Weights of a small masked image model: encoder width 192.
Rows from block 5 of the encoder, named by matrix and row number. Rows with one number belong to one attention dimension. Each number is 500 + 40 x the weight over its row's rms, rounded and kept within 0 to 999. All counts start at 0. Numbers have three digits each. After the name is the row's rms in percent of the matrix's.
# q: attention query, key and value (stacked) (encoder.blocks.5.attn.qkv.weight, 576x192, the q third), inputs 0-95
# k: attention query, key and value (stacked) (encoder.blocks.5.attn.qkv.weight, 576x192, the k third), inputs 0-95
q.6 069:519512460549530511457486562433619533469475500490493506526551524489538578480431504492481508538536411496401538537539540561462470515454529512491531506562487558495502436512490450484500488512491456489537534505518572482502491611470532469501502534451431447513424522514526466501574468472502515497
k.6 065:506544444513525497497504449426544456492475486540509471468531480575560541442489489572443490403570490459522512495513477507498475541489461530521644531503510459443498471487496478515488467507476464480485501482503550551458484554529451507502529525457375508499481483532477457503435498494453472460
q.7 088:484531422488528547435521486522400494464421522518461455489509545484512467462504472596525485424553466435528530471545533519468490519453485461467711537470566481531532488500494487530521518456519458459436549537431521495543488563465491493525478531500525585561485476533484534511521545459460511471
k.7 086:507515498459474483469509475490448510537488526538494399386463526553455458504544480570493503427529513474585514478546459460512477498523488531435592528538581511483486494512507546517485456464469508510443581452431457523522457461510454526495389528499511557491563490495423592523487572496459430511
q.8 093:475551472520544523534529470496470495513443527498501469466445477509551476431490513630524487426584478477498503473519526510481541509475505456518781459476453487481492497520517488473509490472517439452535498473515529510528500590459528473499480506496480541500525461539461523591533551417463511457
k.8 088:496543508491528461493514530498425514593438545505503505386362473511521448446519533588495490441596545451520484479525500466550504488549478501479579477522486511510525506465543537453512437485495456509496499483515496507534504469472517501526447500476484536499568466539401545596500589480528474500
q.9 083:517479518445468456472479491545418486447507469513459520488491487491445452534551465454459468489543570491542501504460485467555483484530476518498343537470534486538534558455483578481519538481486530556462476512499457484478507402527460463521515480518600500519520493482497494451462521546507455516
k.9 080:463458492432461495485486485553540542477502517499473470555649582473441557558557468437534495558413517539517515502472531486448508478478553521487438505509522591492433539562497525516510534497494550555479530501484487489474506459490480434435476455534615448501471503471556572469527465527476494548
q.10 072:560479467538483527406503569487528478514494500475490407542561496473533547516414486550479513546476433526501521502548516545477489499503483550451552524499590540495515441551537398569510450489531492491418536529412480459514509548493481543524529533457417522615420530530492486483508476523536540511
k.10 070:559543472522486499443510534465515420494534444536525385480472490572532485521420468532437497487591459523549550469522433515487480519519467467465503555526580455498574454492480514556465471441518503493470528496411478532491468503530499586549459547456431510558530521463481459504453494511421479489
q.11 066:467530449470534478515507518496442503462447501544479548442490465465528461493534487505483462473645517477525583481502510497548498537497531463519566511476499513547553513488466588414502558469486452479501448544522568493484486558448535408530506500480528484462505517501460467561526550437471450440
k.11 068:442471468413515450474508508557508513525434553523494491437594588516482542510583504541466474470496560480584516465503556442496529516485524525483613500492507555501416579510554557460514473528483520561445496500520495509495480478497475439452465471531522501475490479536494575569449506507482489497
q.12 078:445541491511498517606527455533511488563504545514536486447421488524527483454469557563556527464493493515539473497497521511485543501468518441528663432470414490436450481508525461529497460532527479468560485484541494531543507521489533565455490494530445561477583451529478510558510538464465530469
k.12 077:521515536536523496510531545479410525579503509470479561441312427474553409451478572498548484495562505486447494526504502506584500495536509478498462467500449463531566490444526498461506487504560435478543449517567490487532529505491553524544515515473463530512556483519449445536504582479572504481
q.13 066:604462564545465490488464538465633474499553486433539448533517446522534561522460517488438500566435432541453492508487463519489513508546468588482366480557515511477507508529521415509497466497501552546507506494509425468509497477531502504474528527459415460525453540485491482471529416553568562548
k.13 068:601520516558523529480491529509515438435495456495545531564463430483574527480422499465443492526538446509434523537472497550449490510531442471490432517495495440495559466481461423531518481461577493466549490529471493497498534511516498561572558545480423475538485495497525390479515447502520554496
q.14 094:523452586484444490494468484543495517521580492494511527524506560513461481548521493385527534546349521528512437531490458476533489459515492527492273518517517495499472495474507501544493487538505564540495520499479424496485499413550477573460477495522530501488511495474537498407453464578523510552
k.14 089:501462548550470576523486465480512540443564450469500524607554506473494496544466489376562545562375436541435470532478484537449483493468533479536355496491482474509510485499457450551488595520498512476541496524497492479480493523500519511501557514536514484493439523462588450409530450509519523487
q.15 081:505488548461459510512507466540434463510552505504502505519471504484435475554555505467529482484404576525579459495453472477542480480531476502500377516472526470514499530469489521560502481500507572537471453507485425513510509373556458568494495469565556541478556500465503536437429514560525493538
k.15 073:517481560507461508492495517560481525469583464469482512573503506436452485572526509427572524588414452557465491549453495517493476476463529483491326505509511529518483518539451487537516571498529562544522505496492437465545526469502516497465489481544625494480488532444562496428547437492500538540
q.16 108:520494404502537432453507545542559421487537509513456496475498483528514579535494463469383389535548491565560569468473514470521502510540478586492485512518545542486574446565499472501495509494505439448456446526490491497473558484509526487498598522412455407545460498481451496529567459459503461512
k.16 110:511494409481544520491490504446528466507520532428483452533509489502489568483548551488437461486503495533455575482500525454538556538489532548495487463475566565460574509528481491520522549572561496587465463494493547464452506460545518458520572427469468433493434540453473516510558439524538411477
q.17 113:477527412456489489445496507550415441481473513471461507503420499517495552443581492594453470434549515460578523454536457474484432489530491575495630535525606457510543494464520504535492463443506463492407550538406509507498532448504469523615491507433503573535471496500440544521519537508505480510
k.17 117:534547431521471535496514540532493527471521497461459478493430451502491497478572500534457462414541470479524523476507491522505508474457546537524553496498557485463501501549514506502465509546497398568475543532470476539485555456524503454525419459473507547525396514406446564482500565479543483512
q.18 104:398477524474481460523497511462499511440577484509513536575524474448493511571507495448455474562462459587505509532468550506461485514478518462512385504446467545482457508511439561502500559556451552531491398536569490500547489468518488472493621443571517479439478526448524480453483512534536486478
k.18 110:406495547479499536498515489526505503477532486502526503448569486472464550530520450448483452547446416556426503506507535437571532545502488460539434479459475578522463500481524466512497534526530580458501449501528502472482478513521485566434575502561481424469541495539534489488479449554449511451
q.19 109:602536523548516555522496440461546492519446520503518498493489442541539458423474494566503555455551497398440455495535474514490427508459512543523621518562511418524493584428578506496515514496479473496530588472465553476467477513484472479554471492501470544502415503497543484485476496519492517490
k.19 109:588523509531499500527525551429582532498466545531523526460470518556552484493457464561545530449530514433549467499503490553424474462470519518501608533527477422495466473510527506474435444487443401495539542545506500584525540551476489459582454520471458517487468454464460516480455577447524529509
q.20 116:480491390501534477392516539552421416458490511487469498491468487470471541497587462556453446438560493491552567450507486464533507522569483538495611513515591477498537421510477425513471475476545492473381476508441533475484516474504480507542517530464447553572471513499431536529526481502484480506
k.20 117:484527424489528531478518503542430488495501490451448488494431444468465526472583535542463465385529450484471546459513493465554566509470549552492564478496583521455521512558503466525498546557558452574432511509463519497465524439549501461521467464484501563525410549445470556507517505513534459496
q.21 102:378493485464462461465466565563376465470530444488486523555472556461458501491573512535503504445481511520568526466511496479469573476553486485502494490499527533494495441540429561519462443516510525528409458565471480517489508461544496528520458526459605526510565527530464505535441524501494456547
k.21 107:434554475488471485450471500634411515464516460478452513498528481421462501485588471488421474519489491513452501482511499465574508487526467489575446464500537565518479531513529494519536525505510513498457490466483483443463492430505513481413481462521566519531518559514520523506521496535495501542
q.22 114:450531589471468527548504465429410545489464487512532541533464424470501446478492513561569549439539487475469450508513521520490480521508512395523577484465453481533438502440496568482505495537468543540526484502541534481519449516497452491524450478588550590444506496512531494493410569548475538483
k.22 115:466515570473485513508545515548450519494483516545515545418486450493510453468507406508539484485519457460513440524485489530503451468510457425558546504507445516504422536505547494451479472469472460379519490501530479552532515523443440526460487557557509544480555448528491488501433617474466531474
q.23 134:534461478522503533443467512579483482525498485466514435514528647493471476478581504488548558492400516420499499492531416484441516439465493581462463523535577447491489514490507469538490475447527507523453624492380477517513488476500497542512427504481533564531495532522503508484524456521527495527
k.23 132:521525488561411499487437500553513546463500424494463490561490579481502506553496547528525547497450524505519487470521507509464526479490536530493479551526547410557512459465492488576462487453488533597478581491456461486491493476551566506517391484462529565568477532512537532465493428534510577561
q.24 093:396498507459446472476477487525370475523539501476489512518446486489492466495568533573543570406479597508529486458511458475495461479533492487512589490478525507508456461504488563530455459509500535547409506525463472518525504476522430540527395492530619544513518487484456496522400502532478480509
k.24 099:468524513485465522463526482604402515518515487489485500462466458436467465503543472460476473491521534477488475498454482515557494454502528494556454478511524532483473477505515521521487498487477453482471511463498468534494527452477492486422394491524545588556492493498478532484483559485492466507
q.25 099:595467489610534535487492502510590441487481480521513465487549527503508454476494485515473532464483465412443489469529430491473529499504520590487546528559549410501495515476512455481489488507484492519489566474442539490464477511511494499553489523443441500551399544526511487475537398523471527494
k.25 096:575548457577504521499479549466575534485479484498493549552455553527556518531467509551498517437485469459468495456508482483476551476495536565515576527545528414516500465501522507496466474505498455558491559536471500530439520494554581474587466476435448526506494539467501545514496462490529545548
q.26 105:512470587522466559556477461519528550560509473479548467508518582504504416493499554481574611503364550433481425487528417500441512455459515512476469493491493476498460563465518540529487489481459540551544612484449445526525476508510482553512395491508559529482509490523529470460490463544503520497
k.26 109:521497563552416491506472497530531547500491463534494511533508564502533448560439495464550537565466527478504446511494471546470465444528503476527438528552455398559476472436511534516474449433447526485537553489493451517505501509489560529487410524481535559533550483552547493499478487486491583540
q.27 118:449443515507472513469468512536479517479548460460535464566563645456464453547573506457557577530360491481482498518509451500434533462457508504475374509490539481474431524481470503537494509499511576563460552518444461517550476459516482541480457467562553545482508547483526488448490446553538512516
k.27 123:430506548535414507484460480589483541466525410503491509515524563449474531567497503472510519547430472556473462482523512475523535500516511492506424533508518460573473446444496470565479499453492601523484549477475463469491460485550551564449443516509526532541535534558563519479476402570457582536
q.28 126:518554525497509526537515465436467510459418500546486559491451388522537510454477481579505470459624426447511467517528517523495457529506516427535632511482459461537517513428510525455526503502460485493550486510534584470489461525483482469605539510493460580465472494515509535517472597499472559472
k.28 124:536538520489535525518564543460509516476465542530514541431461424547527473438521426553510465430558434449530464489494483533462484508494470466548621505493466499486465540530547514420467469529472422408537482548515515567515541537447423489543547543543465502442489455467450504502446640451509498477
q.29 101:507447438486504469437502515575553459498529505484492481465524586507488575557549482442471451563432487533576539487498465485486514500481499547463417514479556504460552461540483415530498517442532506480474523506470438512542547472479512549470540494453449483534491488485476522499620444487542527494
k.29 102:488456462533484536506484478491512482489536447442471429560473523478472535537510605469495477491453485575488550464514506461529579529492554536442437505489549477519578462464450481557502543530561587592470524496464520471472479471581543531519502486467484491523447542493526531493535368551528500493
q.30 118:504496511477489462560522472484633519530568537526497519463511461538531552566410520417437441605470530607532485534455539505522481519477510502509388484465436576463534509565512498503506544526477484494578439489588431517521546503501532507415571478480464349478500443448510477482536479474515497477
k.30 119:504409521474546497528514475409564442543542544491526454516523488506479524520442547410488490594480541570501541530470491504509507533515517510438404477474459553478547490468459532481539520533520562485539414478545507499515483527504505524484592501496470406464532482519490467519545418489507439446
q.31 108:504532429505527484424507537512415410459466498518457514490453435496490519449534473598455469386598480474523539458526507470534490521588477543502673516538569475518531454487500463492487460501522461471399479523450566470454505487502472492577501534455461550560464516510436523539481523491469477505
k.31 115:516556412496545525482525535520464506502489533468459516473436443495498520440582486557445460397556465440487532473502490476525522484468522536541588473518555527452507531580519479479494505538512398519450514531482515522464543452501484437522471458481498545497425534430446546510525584475540457501
q.32 090:486501496560446481483470435555523532478484529504484469401483473520547467573469480473481453520494401530469505580573564479487511507472542434497523505418465554496484484433609545571524509508518500442539503481512473474420482472529479484517510458514546537555493465485517457504421482521487464444
k.32 088:489403485482462484533420529497499491522493509510414556578555500447466508470515545438563467470499618531493510580548502520513505497501507550494485495484507494487552575491504462507487509501453459491425495506516510442486513520502503528534512471541504455552417476552521465478524544542518468417
q.33 115:507491468508574471486523510509445465526451546486429503474454516445519459487553561510513481472533488431416545555466490530540532393484535522480413488506503495525502498520502480555581501437565452487479530463487528451468480450445565450496536416508482555518496508457568514548530496446494553537
k.33 111:477488517508534490516448487487501500456458459517432448510498498473499516508484561552492490425522528507494506565539563497509468431495444489518528489484472535487497544520557495565584477500508461472481533458500534481481490537519529411545500453537529513523542533493520416550467511499579448494
q.34 181:523483438478378485500401499563511587527498528454517520514520507521518523491479465401520502562527503543491519515534417512483499572508527482499531497480493507463546511484543511443412513513475518463518488493493526474438533501512457506524486529458511493546506410574493473517503522537496478477
k.34 178:491473463469338493498420500518495588502507511461518508536510486483513493493512453417519547562502523532517505476515400530492519568502551494511513493439476493512546471478524547419404507524468524492540476520504529475485522499487468518512517538485516498506479420568507462516481513557485486505
q.35 127:577540476505495480478479557522482530548482507412531491502488537502533474442525522490531528562521508467476506430455451512492511453535493519501457419556477513515467513556504477404499510497574486532550514473484534516498540470455555459503543503433474527470530470548546527540514486491509534654
k.35 124:507561435460523567505530587489470525480462462401548480543511500446513559448485513553456525548537496453492516422445453519477532474542493467488510444527491501530500504532539509476499484483501450527550481468476596529478492498457526417514464495476461520488526503490481554578523495515561488627
q.36 095:525535513484565500451495585448458406498478460490523440520550432475496515495468553610526496486490511498541493513489501529547457451490447510504523492495504542555498535555488524550617458474495494565493519465458566470472500491487484445485465448503523494505530558405491487564435497504491510540
k.36 098:505529527498568456520460486543501483507449471504532542474489478501479460514558516553487531499512454456481527544492502538494513432490454512496468436552514473486415475508508455488579491460585496525481560466488458469569550470480550400524484412545454547482509558452523542542546482459522601562
q.37 132:497468504514488522505560450499533489514541546581497508477430505542479462529496481431513445491483492552511498500511501493525492575477540500485499564498516465483533480472421490508392510543455524425487475536535455538513471498523495601455525606483497471488497447547470496450503494457444465365
k.37 131:464449537544454511478544438450509530471559512579480504510497509556488508527479439474484474441475519521527460466526496439482502584497517506509537604463513506467540467455484504465417508525481561462489475556506462554536484568574448595523476563486510460474488480532456456431486496479502474393
q.38 139:542491460455491506502467465536510484506467492521430548481485461530487495540518477520513475519550492541506499591550553528530456537459542495434502540435516529437550489479522452606517541483505484445482508496520466453523498502494469524454492475558528472554470484476514486432483486533471489405
k.38 137:472458497448410443524395485525487502468507547516445514486489475524471519544546459501517502465534510563533496571544503518526465539458502509511518581409518482457510477492512488550499551482475525480469495483518475458523482479526433494520518463530546504510472512504509453413465517585487491439
q.39 140:418446580529489518475530462450511472446570458595486503538537510485450493545487477501483519426417498584567452485511551467488481561482459537474513577491539494504471465426431526524475509545445558517459492582495432539542482539576439571476534562530505463480470534497473487413470473578465475419
k.39 138:526478558538539521495577452483544468535551529580504530446474488556515476518457473502496473496483484538493497513485535468534477571476542489483487540542505482427510508516467458544465537512519509468506479544541394539541490463520471647440468560502452450473475469450486537424514477445471517377
q.40 125:483478554531498558494583509464491497485534508528555498531480536549482493496452451481445531496468523526565451414449481460528542575521512527500500521511500459506481499497413475438416515530492555513491468550524451596531476519529490598477497614464496458454513477556463503432487501489500492453
k.40 124:515520534506499514474596455455549486500570506540559514488482488554505494504500441494501464508460477512509479390500491455453490601497520500505530575531516485474530461467473515457400519536478566470529474525506470587557489528523458587488493608474475466459506486527434566463527455457482481469
q.41 148:502492546545634493522575498476506453504500503554470491455468462511517483491484561583482488449463470426506509512495517469506482443507468493496505505551496502513457500570498501527587499473537454501495529489505461536525483493502537478501496484502503501449509534430488502525509471381562533452
k.41 144:475474556553628480489590523462470455479524478572458473496495499453462486511501592538521455425485513460473491522491528483503499432492457521453483522521521493534427507492448480519576476500489484492462537485490483546517463527523537461479499473524494519465549595430509521515486491434496513475
q.42 133:559554433439458537502454552534474515490449506393507534514474508514512502465531467522490536592589482504536499441459480554502538517492553481493477457461472527489505533541517475468479548492547509529535483464517577479498510504462499454500501467500518524507486490537556532481480510539496511610
k.42 133:556570433429431502514432526542487525495459491395524497523572509488513555473531447523509540569537536502494515453495509510511492513528475516519505465482503502494535501508556506484488507485505480539515490474494537464497520487441500442521508482494526496530490496556485523496514492590487478623
q.43 105:508475537563537510487531447474544483498519510617509506495419495614481420545479497476517410476463450520539506517540506483486482537473504474483509559522530499498521562526467469519461542521497529456472522543499450544506455516531500562468488583470501490505483472492468463482495454425457466366
k.43 106:471434547531501502517547471454484491462540535571475478479522471484482540527508446483492485428478550511482465505522485485519491554511489540518512580441505471488496379450458504466435487515443527445473496492524442539559493548521448564504470500532511463467512534528467491437501511450489515372
q.44 134:451431483541414471508452450521517573549522531551453497519489514482537465533456518340561499494511528546461524562499435512482522500473551502486484514482468520473524518474521541478460496541494497407503476496513505487450515512518491510527535519490491521543486401539534441539475522491473447436
k.44 135:475410478522383495499430480509476580480522520496409489506504472449530522470509521421519497489486504529458523528558435476495491548525528504475537523473482527492552494471544543470448502497458478470496500541508506493435515481544474517493504555481509482533472413546513436519491531537500440426
q.45 140:449492473481383459480381520506482555475479454448505469560567506430507524520517500448526520492508518545466510556517486531486522462491497492547502448464474530515521523450559533528521462500467494528514482488484560412439520471492472450551495429522488536563511493490532463556471552620497473565
k.45 137:511492453464443482536375496564534525558455529440487529479507512502540493481503518440511555573510484498475545584531454564509502449512526490508482397524466502502520527519558502501531475475531472520517524511493529412435570442460530472498493462489489518554465414513547464568534524539501513538
q.46 129:527507504518474533497518520499522533518510513472585500532498501513522490465442492453520501535468506448489492426476418480467519530568522486505556495508492491514525507522503514387400468542477528478542498539485535537471496548503478514521446591432481501474510455578461515548543511432512512518
k.46 128:470519476545443520492561464467494543527547509497579476517481535507494498471515470438480509523461514476537505383456440465460535530507496504531493467542491479550474469459458564378397481534489548505528466468496532574503519530516520541508546548467495500488545461566460513554490508443505452532
q.47 146:567575464438535520509527523533488462483471492430498540487515499508481542447559468606490514555560493484512492438487567501505471502514479478493500465508512501475477530519525448523523536481554490540486500470502522513545515505466507469475496482525512511495493552488508564447500485545483507584
k.47 143:555583454448531524516518543516484465489454491410539494507510514489496516489509471573487530524542504492536483466458571536510516482498500488498481481474518495501501495506514486555530511456533490550513477478499513480528487475462505450493509433512501524505476554498509552458497491563513537613
q.48 096:558467553503456469528518514444472455521571472541461506527495532496538458517515452475458563492518546488501459468470477450519474471507454522470369507498498479537487539484520594473520522490453518462483498484500432481508512508538446475510545496443505504555414535483572494398482532524468460557
k.48 094:474450503488511505496516536451428442468547468525464438519483546471472485518523454456551550499517599436541482517521502481515501448496461482456384506423515454539482541448596576450505517476487518457473477528488468499532498514480450487487577490524446501556521506483539476410460555494487433514
q.49 104:524543435523565527515531522486553546548487534477518486460467501553499475468511495522518467541483483479502545495527498484550511473457529480482588469452480564444483455554552431493480464491490457459494505489481514591549531503489505512484493509529431402449479409453391542570548507414559482466
k.49 103:531557503531521478533534485527586572579527507511507509476538498528501458435519534524431445498474387526499536468495519469504536478460524477502591476501477547464470496550502469519483462533488432474517514466515479582499528477531515506503457531497460479422445450451462551534580504451527492530
q.50 089:539509473496551468411480497521465581444399494487487553493563490483577480523466440510542459486548426468443512473494518532487544533484491532503599552451492521509520433506468452456495559473504466507514565512474551511492491553435520414514506553538520475489539461557502507539476537454422526471
k.50 102:506535509506502480433490489585481570509437520495513599548510529492522492501486471512463449486425388552488502506440541523479556522461517454528566482562484582494437445534439436543490514494494451473513528520516490517483499486470514526441440560519544478478502469533511552523489514517472511511
q.51 073:512515470456494434542523516437603448524540520538506478566470522495538502481552461518424489524623507526536491471470476498571550493470538475435486565477497540475521445502526572483492514495454536504504457473517506509494551540538527440506543436465470432542422557463515447499504496467527453492
k.51 073:546484485492491540498537523504541571502575512521506443564570503417543446483461498536429462551532496498531533526470509507532511467409512476449489508473476538518473554456593515523508528476507497490502412595546474528461525511550521491465552445496524460484415518484518505477479440495590478458
q.52 094:502580417500468531563497525515467420452506463575481466464506509498519498491490522538503456481553507529532524517532534495494460534531446498504491548517582551531503450436499467555477386541518544494432525491441531433455524530540423499522480555459526514630495504532492464485515503546398508516
k.52 091:502541421485486513445533523488500461451488505545478457470576503497550522530486498523510510494525468495511564506545519516475428547544462533465520570461574539542539431453537504549487445471501565501463502482421563405462487565532425514548570490487503545600477509512483510491534512503417499508
q.53 112:504483508467462480465477482460518533385463474476462526605553482463494525481502462512457508441527553505489466491505527468413454530551470546531523515499504440572563525528497590455518518530474506520497502510511531465455464524505483451541540484483588457532496547525529437503419486538473480492
k.53 107:446434525427486485465471488454453514406439491450463515533540496488510536512512450500529558486547555457464487511519478456473439527516496554499472519448484478527512501449517579470542562500451496538506478567516508464521475517451494406532523464495596520536542557526498493489482498535470476448
q.54 092:493485572559489514495532485528377480456487457527481515412521516480491489517480513503564543471447444472507476511479541489484500492495431502495389493514513499549462548445459456525512484473525514485502540540473458453493468501498421527480489565498499604527529522539568550390528544537436543541
k.54 090:481525503543534490465529508498409433451448471526509566480459525521462515534529508478597521450474545479496455505507554509473492545571398494487418523532538466534513503450500489478501464471550541480495554455449499422511454520458397537441516547530475525542560498511525475442482576502428507533
q.55 081:467524465505515503473489485538561590521467502495555512452502473495467513484535520457562471555498442507487517557502497557553530490475571460514541469496466586427471456523523411493487467453546513519516506494522542539500499578484527504430422492595425474458570460488461493540516525469528494442
k.55 075:558539506527459503491515468549564568564490517486536562525497478535459490465489508554435421488513450525499455542451497513551525540473510476507635470565459497453498518536451427486512465519527480519538499483557477518473541498531540519486413531492464490441462475510475535533536487482526549478
q.56 090:526433538527534494512550479499478415508536518552474520459468520438509431518525469453473560503534501453517481497441434513557523441495468481421353524518507489490500542407490534473561560459524532498471527528491474482507508512513528497471491465459495596528468568507604490450556536472515506539
k.56 085:468470502536504491551539478537418477484551499568502521551428521472490436515536502481551468455483508472564459575456472568513544445493430437506385489561525486504470536454562503467529489480594544466444508533478468478510478501544513553423494484548489494506524561469570481482431555465541494511
q.57 115:517467474529553517502534509556483447542522523540526496446491535458507464517534495446518512557541456463509513530437459552570547445459499464430373508509494533463484500431488455500548535455547521495502508505499496474479533541502565508461468473508456606525503545495580492460557553448505517524
k.57 125:525534469564486501512521503604459494546547507546532519544453506501492436501516514499511433484473471512546485554424496568552546474472441423507445463574510514487481507506498446483518454485610529503467501502508480478474522507549536571415465503540469481503479519497543501500472543469506525514
q.58 107:441479521508551486485495517523481508528494546452523496486487512548521539519453560514511473528444462539484548504529536567512557493437560500513587472450445483439437493534466427563488554478471440491553464523554484585585488432459507498468505509567413491459535417448462568530526483481571501468
k.58 102:524513534546534489526477498532555544575480504495504534474500456497559480474459555510461451506500479583434534480513558539517562513423535475524581454515432558441488480577433423554466510515516430464552482467570489561483509440494519498468448513519500432424496420463498485544506452512543509500
q.59 110:532506457470522476467502474455604515405462478526457547599560498450511503459520424519462482438583494456477475494484490469447483514523502516490544553511525480510556477497503553433533520508494489534480547480477574491449483605512541425522533448492553424527481554522509411511448483475445469491
k.59 101:481476529448503504454504493536499567441490499465482540598536499462527505486480456541458478457506436466472472568438468470474472491449500514492519509515486535526437479464503533481560558488486476522498478583520487483488508562514557450505513441523581481491485589520500524490451511491493504439
q.60 115:463435577511490471499498509516490502585546542504542487493434520509511510545480529431492524599487471535502500535449468582555557473441550458473409465492406476447436516483503479529514552449512497483579431525590443524545522461477536519453473473557430558484515487450561520453530536487568487489
k.60 110:517503514549465486540480510542491508588551478511535487527425503496484461507485497475522476533517595521506459537451518572588575489448516415516470432514419477433496507527498473482476486489548495482542457470588464533495540450529530536435472507531449456475503441488537465488474493497544498506
q.61 092:552464497508479516503514475519526482507527484545515513516498498432441467479557464438477564514523489444513477540433425494525480460545483491453329490544505506496521521457527544444564506469584561512475513510486500435443500565527559514497455440480512579520505617508589414463494531484486516543
k.61 091:490465482504474508550522495528425446469539516507527501553448541507440479509533462501530511465535559421564444554431421500542495470555446476510388473538533399516510536426555543392563488492575554548456491528478471439522512534521556513496508454505481542538524594518534489486472556454505525481
q.62 090:488538471536485537531475521517437481507513508523475470418482492524555517528467536549529466476466565553521536483572547497511478508488456501562588524523561538511465485463498446571426426511449497486455530472439473510535526425523409533517494596458508515574525398526438566532526468562467504493
k.62 093:511524466499489484466462508457546472494482500558468445415532478519539527533499548475517524509490461550515565470603541510442448507513501538496576580461555554512526461532494462592439436488447514448471555447421535496497488501516430517559528531477486526538526433499460482519522469512456484540
q.63 105:502450539507480459488494504529458485559536565528527479492455525475535476549500492433474518593543467531511518517416463589589539466454509463459350509491433508466474493461488515509538557455522533487547452529558462481528529480488551488484486479531472584536513522476604491457540557472513497507
k.63 111:513509481528455482515497519566440511548537532540522493547446530480495448519501470475525464530508551520551503542431514580591558488457475399520434462530463491462503504480512486491495480477557512484496458519551464500482529470521523548432478519528492466525498469499550483480473535499524501501
q.64 105:446487459440567504501507534524501469451511469529434472569532532522500568535510504499430427529569431507537522533497523552447502481468540477493442541441515532442487552493448516507558526516480460440517483560528522516510527445494542464536642446488448501459462492429501519494570564458547457470
k.64 106:502531466481517429530505546458517450464493473488527543509595557435482566488473482541469532534505438524526530494496569510439510538513500523583513494477486501513460550479569573504528502447463459545505450566516484497527460471486505450529590508457481422531498547508501446478578520494505501490
q.65 128:452449562506453539526480522573403571440511478498498516597503565483452473508560484496584592477412469440476463514513471518431472469456508448521481529506502455508400516454511536526478502480445539520474535528482490501507472502488461530531424469596595621456530521459561483429431568538467556490
k.65 131:510503540463490545492484440531469528472490475457506491550466604483508441526524512483585607488439477454526473541462489516450530477417544371449473479484512513443459494508454547516536547474560528567527536542496507492503493487505499487458485448548498575495476546516520529463511514530448523498
q.66 111:572504517537551517553509465436562521497464521550498474476479521514575440471460471531531541448527471430462471519504487523480487480445487507498533545512472440532564532441548542470529503437481468469567577495477493500481488551485528486579515517459514521475506524548528495510503566429527552472
k.66 112:492538531544519465454500446461527535468502466556470490545550521457465556482428499559468557443516478447449476509482512485493480535491435573504581538538494544505526559434523475482488462516488509518522539529484518459485486551559447480553535572493549444482511514490492446469517494512453426514
q.67 142:593519435509524568460492514513446427543470490504491464458422494502553454450531470594518511432551500430512510480539469513499497502522473557459641536561564441502557490480531465527481484424526487509478589483434527484485511487475482487576413520437452592605456514523465496527546470487500486490
k.67 140:483476471508526527421481506575439424516463459508483495506547437470453519478511479570505488442567514443436497497524490485563471498597437575473567528562559499494523506436546415487553435501525522474397551487426579446459530536515463520558450530489484537580539540531477493557517498512524490502
q.68 125:460479439492480553405483548570414421535539472481469443506441538489457518510594509550493468469451533486562539449515445500477492479546488576466540498543582487498479461571461460561439483507520515503417502498461482503518524439507485526496416491476526548580473535464449515520520418510504432518
k.68 121:517410429485527530429489549585422395548488499492499510485526521485473459503572504508530468495494559472489525512532456480532460469572491529414451529533589450480492440489487475517564474450516518477370524483433503499509526494480515568478422461499469566578511547549479529530534497500532544488
q.69 101:520512438503473515480477481497530440532481509473522507473491432505485532476525524527422488511566452453517512431571463458443557501564498531539609499539535472538533486506543506485460482476475540508439513503439577464444461469471454461581474503448507535560434531547478489604531432518516496493
k.69 102:525451467530510535467482492532449438510469455513487493529517415430434530477455542503475466503569494483482485482533471531520534546594489518442561512549512483534616499424496514408527446499502527457478500503477578468470535510512497512551516553439445528526512518579513464608515492494546519489
q.70 103:643492460543523563530503490503553487483476510500534495502488510511547491475436456466501538510521471454466496511504494550473502506490490592463500539569516439521555561471577476487549521447530478515505579486450516479450486500483512475592526520405422544544422500513540461480533462505483531486
k.70 102:531483504478500534447467484502577486514464465471482472500586490465476589477473452525453531496566443450422504510486477495524496510517463560493562513515523511471518557440604441485516479495521509486501551482469564487481520511514445479542499517477454452546544517514503471502518455554516461521
q.71 106:600496508510499492578504484452657516543505526474551482434522519509528521510425488418506514577476540544492499527464518510559510487442508532473379467491451491454547532526543472511545518505506450538564524425519451512502504486495533498427516506446431415522502464486535508481536434525476501529
k.71 109:517503547481522514517520549434598598532512521466490492457529514562543510483498452452475469543505494506461524490467489469551456454492494576504435489482458568522451527556569433507482525524516456469522506428518463561481530509486517499493527485489468431459531429454496540457474448481526440547
q.72 132:541591508452520454568507467402516494516436532500509528434447379517573502452438467555488493484626475510506493517493550490568506542496508420522596462456427525477552493473537481472524511475491445486583473484552535484493522559473510438517527514504428532534487451551484518534514566483495511507
k.72 129:473598514534469499513506526507448526487488467532487509496470358497512506474501515547507460481572476526507492452511565502555535540571480547576587456513432564554515515490553441481461460566502481458548467485551551468458504508528502459534505587488499494496543444475492493546466515479525480521
q.73 113:453498559541472482512486471483448526490499502514516528491500511508495433474500498532581588413449500436460475498511469435508474477488474431552577482511490464542432429473519536489472481501442517494481531485471498497483476546488469525488391513549605541475597519556478487514424542495486549495
k.73 111:494509548549502520467519435514442570486514495551469476555394514490501443508500569505560529427445519472511459520484477487475504507457489398422528516540494518481526510488387513484488499497534542508510536543501500496500504536554498521457479532576533576419475504489495506487459545483421485465